Weights of a small segmentation model: encoder norm layernorm.
Rows from block 8 of the encoder, named by matrix and row number. Rows with one number belong to one neuron. Each number is 128 + 24 x the weight over its row's rms, rounded and kept within 0 to 255. All counts start at 0. Numbers have three digits each. After the name is the row's rms in percent of the matrix's.
# fc1: MLP up (encoder.blocks.8.mlp.fc1.weight, 1024x256), inputs 86-171
# fc2: MLP down (encoder.blocks.8.mlp.fc2.weight, 256x1024, transposed), outputs 86-171
fc1.51 078:107160123127160126119149136149119133112138168137132166125161158148175086142133095152108084151112139099146122093143133135128116175169124123125166172087167151086141150137145185155133139149125136131154157149159114139121144111107152071137116132146104104138124151
fc1.52 226:081121145118149137147116140142144102134160111125113154144109103149087103134087117097105157101123092091123136128143160150139109088115138142127128110139137170132077112149140163122158154127166143124134091094119142095146120133144141143158086138121101107107088128
fc1.53 221:151098165077129137123124146169134172118114118126103123142124122122126108069118103113138095148106120121121123112147140158110125129086118137170093130114118120127107159144117125120111147127081111133129103125124098175127168135133133088144123168114134112062198137
fc1.54 044:157167135136141166100116175141160135110126146168165125166118128133130126132137171106172170111139160155132137160146104121133161139101103107112131113105120148138149080086174115144185124099161138150126144127136157140117189175143139200113111130153134108126122124
fc1.55 082:121095134090112131136113160108122099110100117120119113120095119141089142127124123119153096078114155074116089092142100113122155098141130090136129093180140119078115112148136159138099141127100142112135093126107121126146108100134137121123102113126106144176140092
fc1.56 013:175151117144126131112104128101156138142123096100151056146144089130130129116148115158139073095185138100119112111130157143125105142112147115150164145088130108147119118120114163163120137149157128167134128140110157095137121138119144136111123153147140088130063162
fc1.57 023:135133104095109149130152108143128149136147134111075145127147151140129134119135157116153180125162117127124137164095176128131115144124126173147136108067108133129092127113071148085108116162125106104110143182145122083136116111112100118113092141182135132127129128
fc1.58 149:101088123143129103148146105132166095066144141150093152082119165115174168108128140105141138118111150089126116111182097127163121093106108094115131105132133125149118140170156173099111159132147136110118095115131137163116127072124118109123144129124114123122140141
fc1.59 070:107145116139128092100168129143120124113099164115148097111171136173138096136142110135097093106090135133154095108140138133122183155130125125160149181079117168135131113147162112088156141109167079109162174155132141129114118109129090091150092115121154106108081115
fc1.61 089:121138154161140145108118164129179167090131139111150148107110111102103110121146152091093133127185148102151102132113159116147113172131159205126152133133133142120153128097176113110135133110136154155109170133154144156125118123089109125146105165178134157115151124
fc1.62 065:101130085122129123152158129127093108159097138110142147133097152130131140113071139152153121155102096144114166141156131120055171126082139074117127078145121122121155111120078128083167140134142136146152096059080118127115107123144097142126135092068129119123119078
fc1.63 011:126139155105104146174092124099110155105126117115134107103145111106143135131170134096141107131154099129092106114080124100144174111116120170115128149092125106122138168107128140102152125127084141143108135136130127118142127178162097111145118140156149143133101116
fc1.64 077:140093109116065141151145101118125145103115128130128090092128124084121138093132108120135159150139094111131119136093126139138140112084114135150131107138135123114160090129073082115109105129126163146111116112097147086097107104113123138091136111142127152121076157
fc1.66 082:174132139094092129125134138147155138129116121133161069081164139095190160143167191111123093148135146125149108132155170139142122165115125131147118088093122117141139132106123139173147162122144110177101127141141134062143139123134124155110117169134097135112111143
fc1.67 095:180083091119152158144082095164126102125109153122125094168109117170125085137161128120129164133099116174093160137149105141143107129121093127100098125133109127116094138117162103136116127118125152127178135145119139106163139081110141137143126111188143114149119150
fc1.70 255:104105130090159164107142132159155123123141123143153160126105121118149099169096080110084133136161095155135167136159098115116093139127144142131148114122135114116132110120132098139112122141133110110098139159110108131133134161129150156122162145133121092149130125
fc1.71 120:133129164134159166135102141103105149121126147136124140141122101115144142130138127121087153175098119148142147172108130163174150169129129128134137148143144090126131116143110126114098103128113143120160128155145112129115090119110153168130163133096139140117117129
fc1.72 142:151176094150104108126100135137136129130120127123152079085149100134130127120142136149146081098120132115176144146136084165155147160144143123180150168128149128153139135114134198106106114146174102142159121134123149132151106094103122103107129146131151108091145125
fc1.73 214:114090132085163123169120138139122091142158112124094119145101093149132099145104130171105128073125152072101143098153133085093107118139172111154125107114112108132142097103156121132118074160154111093078107125125098165114104143103112144115108128114122124113129109
fc1.76 080:105151114138147130138135140133159121142159128160108140120110106101095142144122160088189164150105141139103153168176108109118097120144137132116142136198144146150140133143163128141128092136140141098080148106114138152130112156175127119142126118117131117103150121
fc1.78 105:113119142102154093134148126204079111131113095132143138101127129123094097141122191113132100156169140155101128120143135153109096162123168147134110109086140094124173150128134170109099099167154139109115146092151097118111144134082125110107136151182121149157126127
fc1.80 089:123146107099117136149135155110075075139120102111137062096113121124122121146145089141135103097143112176143119130134112155119156084131127128135167108155163144110116095109153155105112140123132145130106137126105165117170124120121127135148124156084120135093118148
fc1.82 043:096091137111103111157143167107172138111115136101123143101147161138176104124143111121113146116107125080120106119149149153141117148135167146131125155117129112115095121129150096108080150130140149142087122137142126125097106127124093085134100107161109158095123099
fc1.83 020:176137104115124122121148111112108082139123111102157097109142167119149173117126158138122107116128162098125158097179141152115122175129125080106118145138107126104099112138114137173101140138128115110144120157080095083136125100148152144094140065144088121165099125
fc1.84 181:185170121084132150138146088129129077130129170092116120163102062163155107109146115141149176107121116160096150126164129154158136120147108126134134142102121116132080130127125144127150096116104145103138087142116131144114112137137103138159095136099094150156116151
fc1.85 106:137145080136103131119156152158115138119106092078148105145114106131125132117144101140086109124150149086141126120127101126132128140128151116137091123159122137055102153156127145130138120133132094135162132160097074125103132119133158102095151069147122168160110073
fc1.86 094:122152121154116172114075120164168161122145168148107140127101111144160112128116111096128125127126118134141136170112148164152114132150141162153174128121109161128129142127095107099104143085145104105111143113134141124112071067109122104121106147128132131099132131
fc1.88 147:194117119115124168172120138161127103104118166118121155117128136134128150147132126132141178122127121123068145170148116147150171130141146137123117118119106148088122137123115135154108135149110195139136107096153155100109109095141096125119088126141119138176131108
fc1.89 075:144115097134093172149112124128135117125122164145102138122123110115129117123120092096112134137103113135109123159113115149138144097147140127079121115115130120087128149161115129154121107117090111116115087086098143133089156141114127130097084097122119145125100134
fc1.90 138:141108096146107185103136107158095101127149156144119067113137106118099133099143133114141170146137157173122096145140127179145141154129144103133143102152123126118164150151120073098111112144148140160153128141116134166121120093117118152132162097128113134083157128
fc1.91 081:129163092150124137109083081161134134121150123110143132124133146133063148108148116130170089108141155162106126185135130089173156101130105116106114145103151132115074138113137084126148138116114124137133121121112143111137134176146135142145145140094107128164134146
fc1.92 024:129126153130123131164157134114129113114112137137092130138133171127156137125143098131127124127165152134138123118085118114127131137128118133139174139163164119113135147116134146098158152137110114123090083110149103131172112145124137125110169167114124101160128139
fc1.93 013:136127139099125115114152138104107119112146130147114124126099092153123101102102110168104127105105142157113093112137119130076135104146177127148128132140082130119127123133120154088136088142084125116134150082134131133132114138130122112082091132107130124097132074
fc1.94 242:130117138139101114114113132153133114142164125101147140122101087140122119129140109166139115124129120105101128163139165144138193128145160128128117136096110117063104110142141112106088110127170100179154121127072123142087146123150151122109122120141130168134135123
fc1.95 056:133112166151075123108120178099178115114138130155126145094142149139120112165167128113159119100169147134139116148126112142104152120123126126130128108142141112156145115075180095153162132146130126149093059132133153084123148153141126148070137133119138156157177118
fc1.96 098:139129102160114175116129149146120154139108127107114154144106127167072108118114095099155158131156121141129094152094137157133112139147130127129125150164158119099146136129114111136153108112123167137172097129111152162083147107117160117099137111123142172139118135
fc1.97 108:109109118133138128100159151113118120135070119123143098136124113141080159126115164134117112167168127112131146095147134135121138144153130109127114103117122150095175128149121174134133106133090100134130126082133081114097103144099098135086111148143101102114113100
fc1.98 183:137127138157109113150145192096144129162066155131128155099123153132109100057146103127134116099142150124109133119109121111094115115111102114115127131135092143134132125138155123120102143129180136171111143087168129165124145165166086104123104148101134113131101076
fc1.99 137:105141155152136165128124133136104087099084149114121135148148136149121120155128177154130139124139116189100151098129135130128091093118083137150127107153149115132097147120138102170151166125081173112141094118093126164103131066108115155136087116139128112130104134
fc1.100 085:127107100131092162121109110179130138087080108129106109115100138121168163105104082095140186129105102142119148121118137164179125145130145099068119119135106091095127114121101107089109127125084136110166101139120118145101098095097132127076105147125106119140144141
fc1.101 096:092088163096100151131100150100117127095090124119068196111112175087161137089151072123162140148133123126092108105096098087110095080137068144174115129157120107169108146104143089153106126136123151109098130103130117124142122110147115137143122128095165127139127152
fc1.102 011:097138154137141122146073158146095139133158141119076145107109117155089081120106154133109132161119125075136145145111152074110100122117089188172095120149093127138140157119123118096140112141138122128112168115116090118105099100125109126162125149136112148107114137
fc1.103 075:133157113178189139152125110102113121131115117087152149120115122111123100142133150146114128160147122132114147103119128159096106144072092172132184128133113137179148107117116147108141134077138106127108140146115070158108126134139099135165093176134134152101160159
fc1.106 155:120127091117124133099143136153084141163124089084117121128148079105095138117084133141133098147141086164137114103129108064144124155144121115160099140147190113100120116133108087123158130127131130144140164123128110105124133135120132140104130129117125131124068145
fc1.107 196:148136037124128135111133154139106095126094110116130132179121125153113139123136132139134146145155119162107133086147090090129139165111149052138194127118085120129137158141117094125173172158144134124084168122112164092096129114145119103117160153101120095137112176
fc1.108 120:139108105140112093115162089147121137105102129133119130134119123091118190141116146099113107148146100128146111130095121121153135108125104133079114138150117158076128144153151087164121138150106106130176104131132147110092092107126126115155159071170102154152119107
fc1.109 209:130120103132107129067144126135111128157108127165130123160124133141164137145143116119151082136097113109160138151132111087130120108128131156110131123096118108139139148108166137125151146111102099151138135131085165137073100077147134148111169113120157143124144162
fc1.110 149:121116126111152127153135142155144109161181102163142107161060100141145119119115119119137112149129149121116103148099113128115144106139167115107122132151115126093149130114185125126150159150103133143178099139085111094092092132082159179116126128146166117170116125
fc1.112 119:127155131121167126107133137135177178132127105102151125120164150154143129133097109144137083109169143102127130121133160098110109173135110156098128215146145130157144126125117149151110152133141115090151137158144132118144090145155083093109108163125108097108124105
fc1.113 066:109128134100129122150127169154102115168110099126137124140112143134051142158134132120122131149105107095097095103144091127107130083123113136113127121165115155163111166139094106130109096158129121110101108072113151121137102116156097107125137127119168130135142102
fc1.116 058:131158174177148135142138162120172140108106132103147150114116110150116126141106151111145140129109143093128112137110175115144139130088141122120126162125152127153130098152163076088148169148130161127138171113123150163078144137130077116146111138117120125112101090
fc1.117 093:080120099127122142143147143112122059112092092137060158129123159115123138117149114118140118113178108131153131114130114099151096148110129090138159058189149087109113128156174118166103136118127093150109101171133167162124162105141118144132133132084126140090154115
fc1.118 099:156099134118100131156123097147104079124157110133148171117108148145107110173125140113170112129102113147093130113138082105140093104144150140083136125127107130174117105154136115160096151112126111116093145098133128137113145138130156067162088115119109106126147113
fc1.121 065:169144123133154145136155175155112121123110118126124130152133068136100142163141136113086127118101127122119128091128121133145106133175125139149104125139098136145183119169163147107122102087181100126144152101125139136113118131102104086083104176102128127090141118
fc1.122 020:097145166100166130149177166127115128150144115122082154113168108141119097113113091134098113136145154091098096109121179115093098109154156181169093143125104142098108145164133166115131143125127158124126166133112155125130107118122085113092104160101108175112111138
fc1.125 123:152129063119126128092165147099160138090103116088183111140168173118157167138130160123092108141123133129150140110094171159138145163155120132155075137090166120120108098107119109077138134105131108145095149130130114101129127138117119141107094159143118124128122135
fc1.126 089:111137140112154105118102136146100129151139085135116139151133133149112124133123168110126113116112131120106118076126124120130163152117104139090112135144094162149132138095118137156102163158140107159144170107123108124188125150119117116155111100148136089130104084
fc1.127 131:136149135151161103126120123140169148112169133126125111152106136131151122141091130119087176155100171103132116149173184137135132153146098155155130107134153123098126119157132081133135142148113126113142117139145148100128143128118148110108128111151100125141129098
fc1.128 075:108148139141080160141132140100109142141119114126126088145130117141119141121115155133151121159178104137119152116100101131188155135127122157146105123133125146102133156075107125128141152104119153162107093112161098111079090135150116132135104106128154131126109139
fc1.129 006:152102145179128159100133162081102125105070129115111163113081123129128122131126141129083129117118168127132124134149157173102167114117115090150151072091160119117137113134104133148119124118140139119127083137100087136112152113097140145099114100152111085136115105
fc1.131 113:089156111119141144166143134142146130118126137132127164115128130168133115151102146139128117142120117128143130125160134137139149147128194158107165142158141096124133136111122160159138142147171153189111151168146131148154104124087148167125137108144155201128131121
fc1.132 051:150126099151143149105116130131135130126095124099140152150093145150125136139075129118129126152126158118127068155098136126111132121132163113125129113155106105147122126140138152057144156124131153178133142134036135101148102089128080141115104136132113109117181135
fc1.133 103:119092153089125129164144132089121107125138112102117122074126134163176112098155152100094130129108150182100163143135138158143134116157157125121105094105122137072134132148144139150127138091094161150095118117151123144101133130179122160175091105150112165124120100
fc1.135 107:154153126148170155149109122107153122100101149103170180124102138137105137143115139062157178172132144116136100118147104151148092148126120121161162109106117111124158150175108101146103154138146109114130153135113168131099149110130113123138138142146105139138163139
fc1.136 056:120132113147107135089119137151106104115117134138110126109107163120137154083114109123119183183134072119090151133088115112110162120104103135118129092111119115149166105114104111066134093118143118132125110099124116113092101138087097104107149118113097076103131105
fc1.137 094:143170098167136127122089146158140124111073131135153068139118092161146106097131093136123115150149126107147139107165123158159128170127143116119101138131169111095121109128167115138136110129123170147152125096101132131150143084114164139129129140131116114119104165
fc1.138 082:117089107084107116120149142114180120153100121121118158135119127117135153136124131131137131137128137120130115103139118105092108072140142109131068124150112129083127159120112159168151128137106123091125113085114152151138122152096120094136116132143138151087129115
fc1.141 106:109120082136122103113106174141144129136118104149107153116088097129112109113114127101103088115164115122138121158123113091084105163128121140117164166099071125121123175138131124139121147122112138111119126103102149122124126118171135124128150135106116148126162130
fc1.142 032:144134099138109127117144125133064097146112132055104128124122144095133188099119131132121098167118118144101106102124155104127099108146122128152080132116104142161093153158130127119128161123127080103164153107136099141108127117108150058137087107111094118163098136
fc1.144 050:166104148092068144139134156085142104131129135158121122108117122112108140161148105079128141096117126152113078122120096129134136147155149110119105162170127125105133122146144107201092118126123135137154108137099171110089111101120163147093154077147106144126099140
fc1.145 080:129081113143134135082123132115100106090112109110131134118108141145120111103100092135138120100106142129141159133153128106111100113096129116126121092084083113117155116102122090103114152123155093125127103112138078169090145122101105113113102129112069082125118082
fc1.146 169:078132124146144145134104086162121130121081123131108185125124071125108065102105088110147140122168126103114091138133188112115131134104140143135115077096111098093123136162140159120114131148087143128132112087127126128096123149171162121080127125133135102109140088
fc1.150 042:101120121124148104118137121146181130151141152175140087138148150136173123166155116135084128146094130156107125144156159132128135167159135171138109149142159100151100148108160130099134100089117133140131125125138143115195083131171137123114146196133158138145178194
fc1.151 022:097144112112146157167143094139154110147115161137111121145157104162129110169126128124113147127086159165108146116102112106110169119135152125164143158166113103092140093142150126157135124140169094126114092100135132142109135141110143187088146121147150109140090142
fc1.152 036:162136109152081170112117092113163144117138134087114119093133141117123187122163097072145140145143117101137120153107161130127110103141122154145120143177179116160083087101123087128112144113105121113121111160112111119131114107118181111148103117148136161145127164
fc1.153 025:124117150125147157081181140117147114063117120127190097148161148121089151174129145099087117083156145142159090123126141132147119151155108134156149146171136186121151156118140134202130125125108127103144114175148123130127158149132145104124152096168131097168174117
fc2.51 103:135117141110128131107117106115133109167116055108157102105169148126119131104128169140126187144178116157101100171108135176113121101115156127146091077148138127182134117115100080091147110105130112127106130102105147114141139145154056190136132147075167154110152108
fc2.52 232:127127089166101158116129115167104111103120141120092106165112166166088150129103160121131102143120115113103099167158148086139133119158116141116133153158118161145106123135123100134110094128099121125135125121124159114129125105122128087100167073129106140137139107
fc2.53 185:171168144136141146160116134105100085134107168134099171170125132129140098114127141142115146105138123125123158141144103161149122137150110152112115093127170181093129104119100138102127147128180106119126162125124142137177149099120119137116147136145132107091164141
fc2.54 053:111127167123089096149158154096132174139126082119115137139151135116120126094136140160095141125134081091166137119082140128139129154147144124136163118098071126130118168172141148137128153122149116108117084151137126087135144120101070083145116132129117154096110119
fc2.55 086:137138148123114135130118104132118099122152132155116141127116115149125100108130093166130143143119143132137170118132141145091109142154156145158132132152147152124129119113130139154155119111112149183113121137078101155123136119161087179132154103105100175108131161
fc2.56 019:079159164127143106085156160146136117123122119151132209103149164085134138124117129140156127176127121119118113105142130175130174118119138138110127133171111114147129105117146143091142124108151157123125113134114148101117084138087130082148065109120143174112134087
fc2.57 028:099176153177138138101150156103119129110103140155147143141118182084154139122093137120148115150164121085105129150131092125107126130123111108110143170148118129120149139078135088068134125123122119132120166115127160142125070172111133127136149083141132153123155135
fc2.58 153:154071136113158121133148099151135156163108115117137097134144125179124144147122146121101092104136125121115088107134134129108069064131141079100121093165195163127143100167164124129142151124163107159151125121128150142116132103157157082119149124121123153151106098
fc2.59 069:098148112186124179105172139122109095176114087117148160154171142115105114088133151150094151161183155132135139128181105120151116137129163140153108115140131146129094122117115129073127116139152142096092152124107135119136127133130096159108158166094114131106184101
fc2.61 094:112157106132110097164131105115134098134138133120105138179131140155152079112134133156150142094116115122132170124140067182098155128113096118130149157141093159151116111105099131122123128227177134090118132116145124152125110140130105094141174136089088120109179112
fc2.62 080:146088141153121129145099144110119124137103124156131116133110097141078122156135113143118158130163149100124105120121151142179123135133129118126088111131120145103100135162146133156078123150136119080111142150142120136151151095075171111096086134182124091126126171
fc2.63 015:060147130176095114135183139195090105137171176114106162132132131146136124118124128156117092136127111105180147101167160100149148144102130123134094171109132136126112134137108138134133130127076144129095131118144133106116104137130110136125149132120105114114115120
fc2.64 092:136159091134115110112100148151135101119125146111089192117068109149135169156157114094132108113126152139124141121126092131139114116121128146100152134129143132094110132093140145141114148168137123086143170145122127185142098129118180072131138117091106136170138124
fc2.66 094:115140127096161080069181129162128163168108066129123095133149127135141183130125143140165079163128132124194123100112130158144177145096140080110153117137136120159151140111137105104158136128145086121157085154148154106142096134117133096126123157107146096107139105
fc2.67 097:137154150157167161136141137089139112140127149105107109103111118108138162132160132146092109101105163138073166162086104113128073101120111137162134158092152151101131121111117150145134113135122134138179118142124097148079132160116119127144157121114139121111100133
fc2.70 193:183152158104119116142099113107148125102124135105116162132138151108097121162123134096124159149117120162122102120123120144123142144116139151129095130139104133158121109146075163110120121147158136116106119092174174138188136157147108159137103151132134090144107095
fc2.71 122:106127129157161145128087120154123118120081107090146156111114131116159146114114122132096144139116133161092121143162094077119129110117118142124140094135128124163117121091121166139129141144098117112154133121106121116149141141114128125124119131105169073133125115
fc2.72 106:110133125131112140091118086136138102125110113125119150134097101135106117102081131137104091136128157146154118101159157132152158142158157126141115122156151133122105088080112126142128121121164122142147143144131104136147129051105166113131121147126086156122123177
fc2.73 198:152136123150103152141146113131112078172115132168103156081140096164111106110116109125110081161142082133140169112120107179125144152129127150128152171130108101096147102134074163125133146144177169141127132142131143160137119152084116133154139129129093125112147138
fc2.76 088:153133135115141126143135146101149117100085159135083109096123129169131125137104098117113102115099126144128095098156141122144120093142127133146111150085110133153104110162128112189144135132118178168171107120137134178102138126102127131093111115125147123163074146
fc2.78 091:123101143099161117149160135110165130126171112094132095133212127130204169155158102145058123153137143096112148161135116113124143123144155134147102155124162141099092133124125129139167101129138101152170087116106129159135102168123119097150151175133098089136109131
fc2.80 099:121122115143129122137087097114141129112125110141089177128100088113127136055123148131132100149132188111155147120144143137168084185117134124149131159147142138113096162099122142171137110149097115144164103170115086100153118116141176107129151120114105156098129154
fc2.82 049:100168127150174149072152117159080090112121109123132129139124156160146118150147136120152117136161149143116102136149145130075098109127122151123144125166185118147127103095132113112174116138102098083132188144075175160154122111136100159130128150079167146161197093
fc2.83 023:140132137057141116088123175141126166118145085136164102132140172123108159123100132154127110148112123160128124128132144134118094147168148114107118132132128088106162138102138105105153117110141129126159153117100130120109108131059098095143123132142157136140145129
fc2.84 176:203146143114158142121157152131158133115132121145160150088152113124118158202147102112113118151135097169129146135107135141115106112157142137138133158119108103113167137142134091178087118124141114191134105118085123139146150147102111105160154112116129139161173121
fc2.85 104:114139113157130133129126134124133083119131128116143127124116170138136085151128114131177139144097153138110132094085134161106120087147139131122114100125102137086139132124171137097130164130098125120127169136103159159154115128134109150175103105116174146154162150
fc2.86 106:093160141153140127134125121106136092130111095111174158155132135104140121125154160119136184122161100147101125145116078147118163075129147128101150105156139187184123116113119108068104117199151111094143172118135149163152144151105125117149144140093135123126140111
fc2.88 123:103102129136141142112102132173133122134146152166120113129131172119093157150147157140101073113112178094073140135107122111118103094157124145112155137124141103093131153123129134124145095067137106165114131104093102152099148134134156139152144142126107088140137136
fc2.89 091:120106138102149154126128188134149132111101195152073162114142114115136147164154101099155142097113106130088118122126135095146144093172118140108163095100121127152108131170099125156094136105108115142127130104087117152104162122154142108147116143137099112177108100
fc2.90 116:139142167148121112176145156115135146084106128141095146119144121156183124099157130117088117146127148117113100130087109098125124097128109138141120141139153136110128119081143149140111112132074128122134057138146165123139154139166147155135156120138135116120111123
fc2.91 086:136162145103116122138133169092162138095140084148162102100139139146098145117173145126098107161115094156132104088121123102149121162124106113117125160102114153118140123182118113138165127123081116167106103113122138095103146142141108122122108140105131117121085184
fc2.92 036:150126118141132111119146073116175095115133113097132102150126131091136133140057103149126114172096117125164123154161158111144144121145136122144183132146120179151175086148131137093154123148148137150139132158095135137132130102109149175142129117099133126123113111
fc2.93 016:113109121136093134128120160148144117157145119138100116116184137094132121121142107108126127113151170077130169121120129125143117139130114153115130102098133118120136108135135099152105125055164095121108122138106145136136124115104111170176159151150160149126133118
fc2.94 202:077131130120093134141088102150141071110139121120158145128124126176134141119172134177109116129151196100110137100071123144102157131157136156147130100139118129067125120142163161126154131123154086128076160112097171146120117143123128136128090124132107138100197116
fc2.95 064:094137083083122125106116083163161145135146117149083120147125142131148135162135092116141104090086105103134129095101119117098125119099140127136152171152129107080140130172139151124111139118121148130112147145128144151104143135148116124116105120114155107093093106
fc2.96 127:124150137101120153169095110104145067107133103151150122082126113099145162111151132142119112097111131129112143136086103148130134113126135146111168092126151155134101130117155132155095148146130139117121168116115124124179104092118087140139134142125131117125118144
fc2.97 111:105103121117158110131141142170162147140138127136113097139158124153149151123111120114124109150148163132084106169087134179114172113126154132106141112146077120136115111105111110101138101082205145117115135124135117107107141109135112106156133158142133158129122117
fc2.98 155:120120088149132141177132137158128127125147154127093153145141106122116128129150101126151164116105113100125154128093152167128131103124106144114121119125127133120123120148100103165131106166185142115113152132110133126098125117127128087151160154154109170138111129
fc2.99 114:117113153124204117142177165095116139124134167140102149142121147127149172133097114117180156134102137113126149136118132101122134101109153147115119112116154171118151135132127124166133110112128128142134163130117103155109129140124137139146114147119145103145079111
fc2.100 106:149122145099155156135115147135112144127138144120140113104153151134182187134195133127134109093147151098101122168062097157072133118118136153149132088122153118112147122112138143093120121123132092117108141098085153158141143140123114094162126128138153151144158119
fc2.101 106:137130083124093095164133096167117110105165150115116155135158126107103097135138108124162127088116144120155139130135166136102119131134145152107117161131153138068142071197125141111105115179098123156151133098126154154141130102170140119106100127125139121135112101
fc2.102 014:164111106162141118108155106075134123123101169121152149179083106109137095146106095121132123114173090136080108100172112146134154100088106121088123120129164161104124106144100113146116145157143118117100181163133135152145108160161161115115124106148127125126155135
fc2.103 086:162132136131122128150136085134111129143112145113126143123127141142122142113072129077174117113144143116129137098105125201119104115131128165126109097127106167105138154100167084134117152184139145122158173141144143126137129165117176088144147135146137154153157163
fc2.106 143:091112145095061140116138110116108121136159104139151111094113114140100095118140123107115143125145137115160120137144120107127101099074133076106139125136136136075097179115123128112153157141143133115141156132146136108115141085167116105096167117071107182137102124
fc2.107 159:126117096197112132135118123108121140115136135167138092139103106099082151115172121130194091162119114168126108166143134114127122112104111156127108144148129144110104138087129133154153121134116164144128112125126152123156133125133143108103149099133099143123068147
fc2.108 130:117137140112155123142073110131153133141164111123164123119100112149149134133203132117126131169074123141101137115123134090098131127147123139140124143130172131152134151124089138136152087125095132125123115143124130111122114144135121152100180133120128134139112125
fc2.109 180:152131120136071132114108140133135120143150156119114117147148104149112097103116143125125148158149127137123087107161128148132140106131117119137113112108114162113071114175102114125165134129154113144136099114150127122083135144160146043078127124150063121069092131
fc2.110 152:153152092148105152102107151133105104094141168096154128139130142149137161138165078141142120114127138158143141118135181110137149137122130094149116146130117128124094128169138156167115144085105133104138137115120106177146181149154138125113088102118104129119074111
fc2.112 096:118170167135075108124174158132142103111170072167116132110162174118152126067169142121122153127125153173125123133120094146120112117116107111156167136152159121139120112107119061118117108157149130109108174136147145086151115125112107195143135133101145137141148150
fc2.113 091:147096114148121135129124090127122093100161188124128140099119068145144153114120079108134088091134124133166168126129154136134125115140141144126108143124149135069110118136154138148085116110116163133159176126131077141126139107111163181095133148145098124142120163
fc2.116 060:085145131159126124158176127114101095110125158062124189124101121151141105146129141095113133104132138155161132164138101131131099116132113167132112091146136139165097148137156099139120124180159088080073149138127166115177113097145124144146129170104139144125165115
fc2.117 076:145151131100135121160114142093125116083115133114118153125099120117113103131095097107137125119105154139147136101152143085119127132143124165138127108147167143089109143137122122148113150168104146144192109158129145122163099148182146118121105122077155109176146163
fc2.118 101:156158146108090138111119139131141115123154183147114139096121110139123108129134120124134114096144127141145156111134141099114066129164083141132135157114132111112137157154121092141158126156127161169136107139144149163110147120112110179107169094122077111162095141
fc2.121 071:102108136100109105145145094141130107174152125139071099089166095141154099089122120133057081126142175090102150130115118131139170098154162130107151105147109112133124122124128109119142136111181099135113123134112142142131146108129108173178166184125113175101138126
fc2.122 025:144106106168075107106142143144150099077136144153133130150098153124144105122120119143170100118165165114137114106187145156155129118123148114124135152154176146118119089114125088137114141120136128145115158116122142129142107116186145159171136149146156115138160112
fc2.125 147:088141150140090110139174123175090172138128100126136112122173144114117145105135118152131085145165127095136124138131085118124154121113137073113096143163138108143178138089137107082117141145129112109144142138142180107107134116111107111130146138088131135157153103
fc2.126 113:159147126103115125143110128109103152127176162145160088138153113137144125089101117135126098143155116167134148162150129107108154151160123142143127117102119147108137101139116119109189094091159109087095101129148129094074128090138118109107147174125086140104133133
fc2.127 103:132120098158122121088149106147144152176083106116155082163126148118147135140150109129090100167121112140129105119136118138118165089116150087146127099162145143145098125103140130128144116098091097113156107158137139143145129141153130107110105126152138150145149113
fc2.128 074:131138144150140106123115134121106137106061174135119137129098143134134172153135157122170141149096138114106107147134097159148117079130128168111130093121135132106125139124092166117134140111116156105159142154128086138091128110141182111086122148116094118152105175
fc2.129 009:111109137095148115165102131123109141142135112172137147180161147130138122172126112140126191117121112096113111159072106137117140104154139117146155107153111138116110126155093149105110141168131139079127148147095142150143148122132133115130101149144142106130113112
fc2.131 146:180113151119158091124121140113153166115118123126150113181125156070124115118108118147147173104113122104152148159193175103133115178148085101138130129094121138116096098115103104142128110140118142110126109124119103134109150113157138091134115138130096100121163136
fc2.132 047:156160161153116104121136136105072105122105159145149107132116146129119159151124160124155140138126140113113142120082139135154104090104102136123133110150180130138126104122200090149118131163149127125152156135156153133180120111109139125161116135138121096139088167
fc2.133 120:135121134123170151126134193148146146097130142132145138175149119139128154154114116167158119116131118112121127121156105126128136133137099136119141141105121128125131105166073132147116121096124125120125140116074129164098155170129149092166090130166125068135159076
fc2.135 112:122163140155143110137120141107122119110112148124168156119091138153124110134119146124139166132089129139168131127131134121113171147109113124135127108119110138165110102139139097107131151216159087152153112104093163173174120097132117116138119125105153102100130155
fc2.136 067:110083120129130127165152119130113166149126122134133132132148094110157143139159139121119110120140118127088097154127119108150148128135150141109104123099087129104097134132110144136108122142102118103096174146115127119159126141110158112132130143159140173158106137
fc2.137 111:084118141122189155135147129125131114142143112089146141093126084131139179111146142129112104122123159143092136168082133183126108107129118154125156100148162159148119105111127179120146123135145127100152145147121075117125126105115085104148128155097171150130141130
fc2.138 124:091122165160102118154114128126120128125154111155143097106126144134129088145132120145139164118115133167172141152072127157132126123145130089138168119128163139159145144148121098104118100147132144153118113113125110119149135092171131180101104137100132153139111143
fc2.141 109:147141157126070114169107128083124082125153116128125135149110116121126105161206160129168140156128128124119149108153102126089119144134121128101133123138122107131124138131123107149143116179161102142097170134157146176119115150117108105152107123145069149118157130
fc2.142 037:126127155138134130145161089108115156164148141132166088085192144121092100131126117110145123140126125100102131125084111111117125093133114085099114139146144144125173145124120113067133112161111117129148136120115139117134119106123127163138187128169139118150091120
fc2.144 061:114149110116125112114109146158159130130142126158114117098118138131142165094173108126106103134062141142089142133110088071113129092136126119128205154142163134148139126124133157144144138123105141156143106145105139186131100097119101137125119116098114111135104127
fc2.145 083:107102147071138131171120084150121145156143159137140144124170126119126095158202141134133168113156097100061135106103112142131133130148117139094121145135107125109102113148083144091123093138160138089082140131101146127136138163126123156135123121176144131118140110
fc2.146 130:090133087167155158131171135128134070113118149142076163141090150147119098160123150163159125161117133087119133150155104140136117086141105125124118124193159112096126116112143122116132141132129128125136153153139159148101115119129169130160095089098091136169135115
fc2.150 049:141144154169135151101160133140146121116073128098123112113143113114138140129110144145089113147110112110173128108116123108133137132083129110168124160123161100119133120093092130131125106118117148137170127150176105156076171140100127140134133130099142117125156104
fc2.151 031:159138143196131140127141161145147132089109138179111140109146136127150165104137115159105150107085135077061127148157083115122132119159123116161128137098133124138105114097089141141110118117130187130158125164105096154100145124120136168141086099147096107116108100
fc2.152 045:093173116122135100138131098124108108098128125090120163125101163083142159127101125122132089099122141148109143125075108148128109096125128137137156130142131096126185158098146117111134129182076137164153143149105160129106118115156140128119161093075134134160136132
fc2.153 031:128132154109130089133098105142139145160171092114132149143157179112145125091116106127130146155094149115166153109074118139132138145143156107151106111121099111122141125113164129069129147113143105144154129142171126127136127138154067165125155137079144166140144114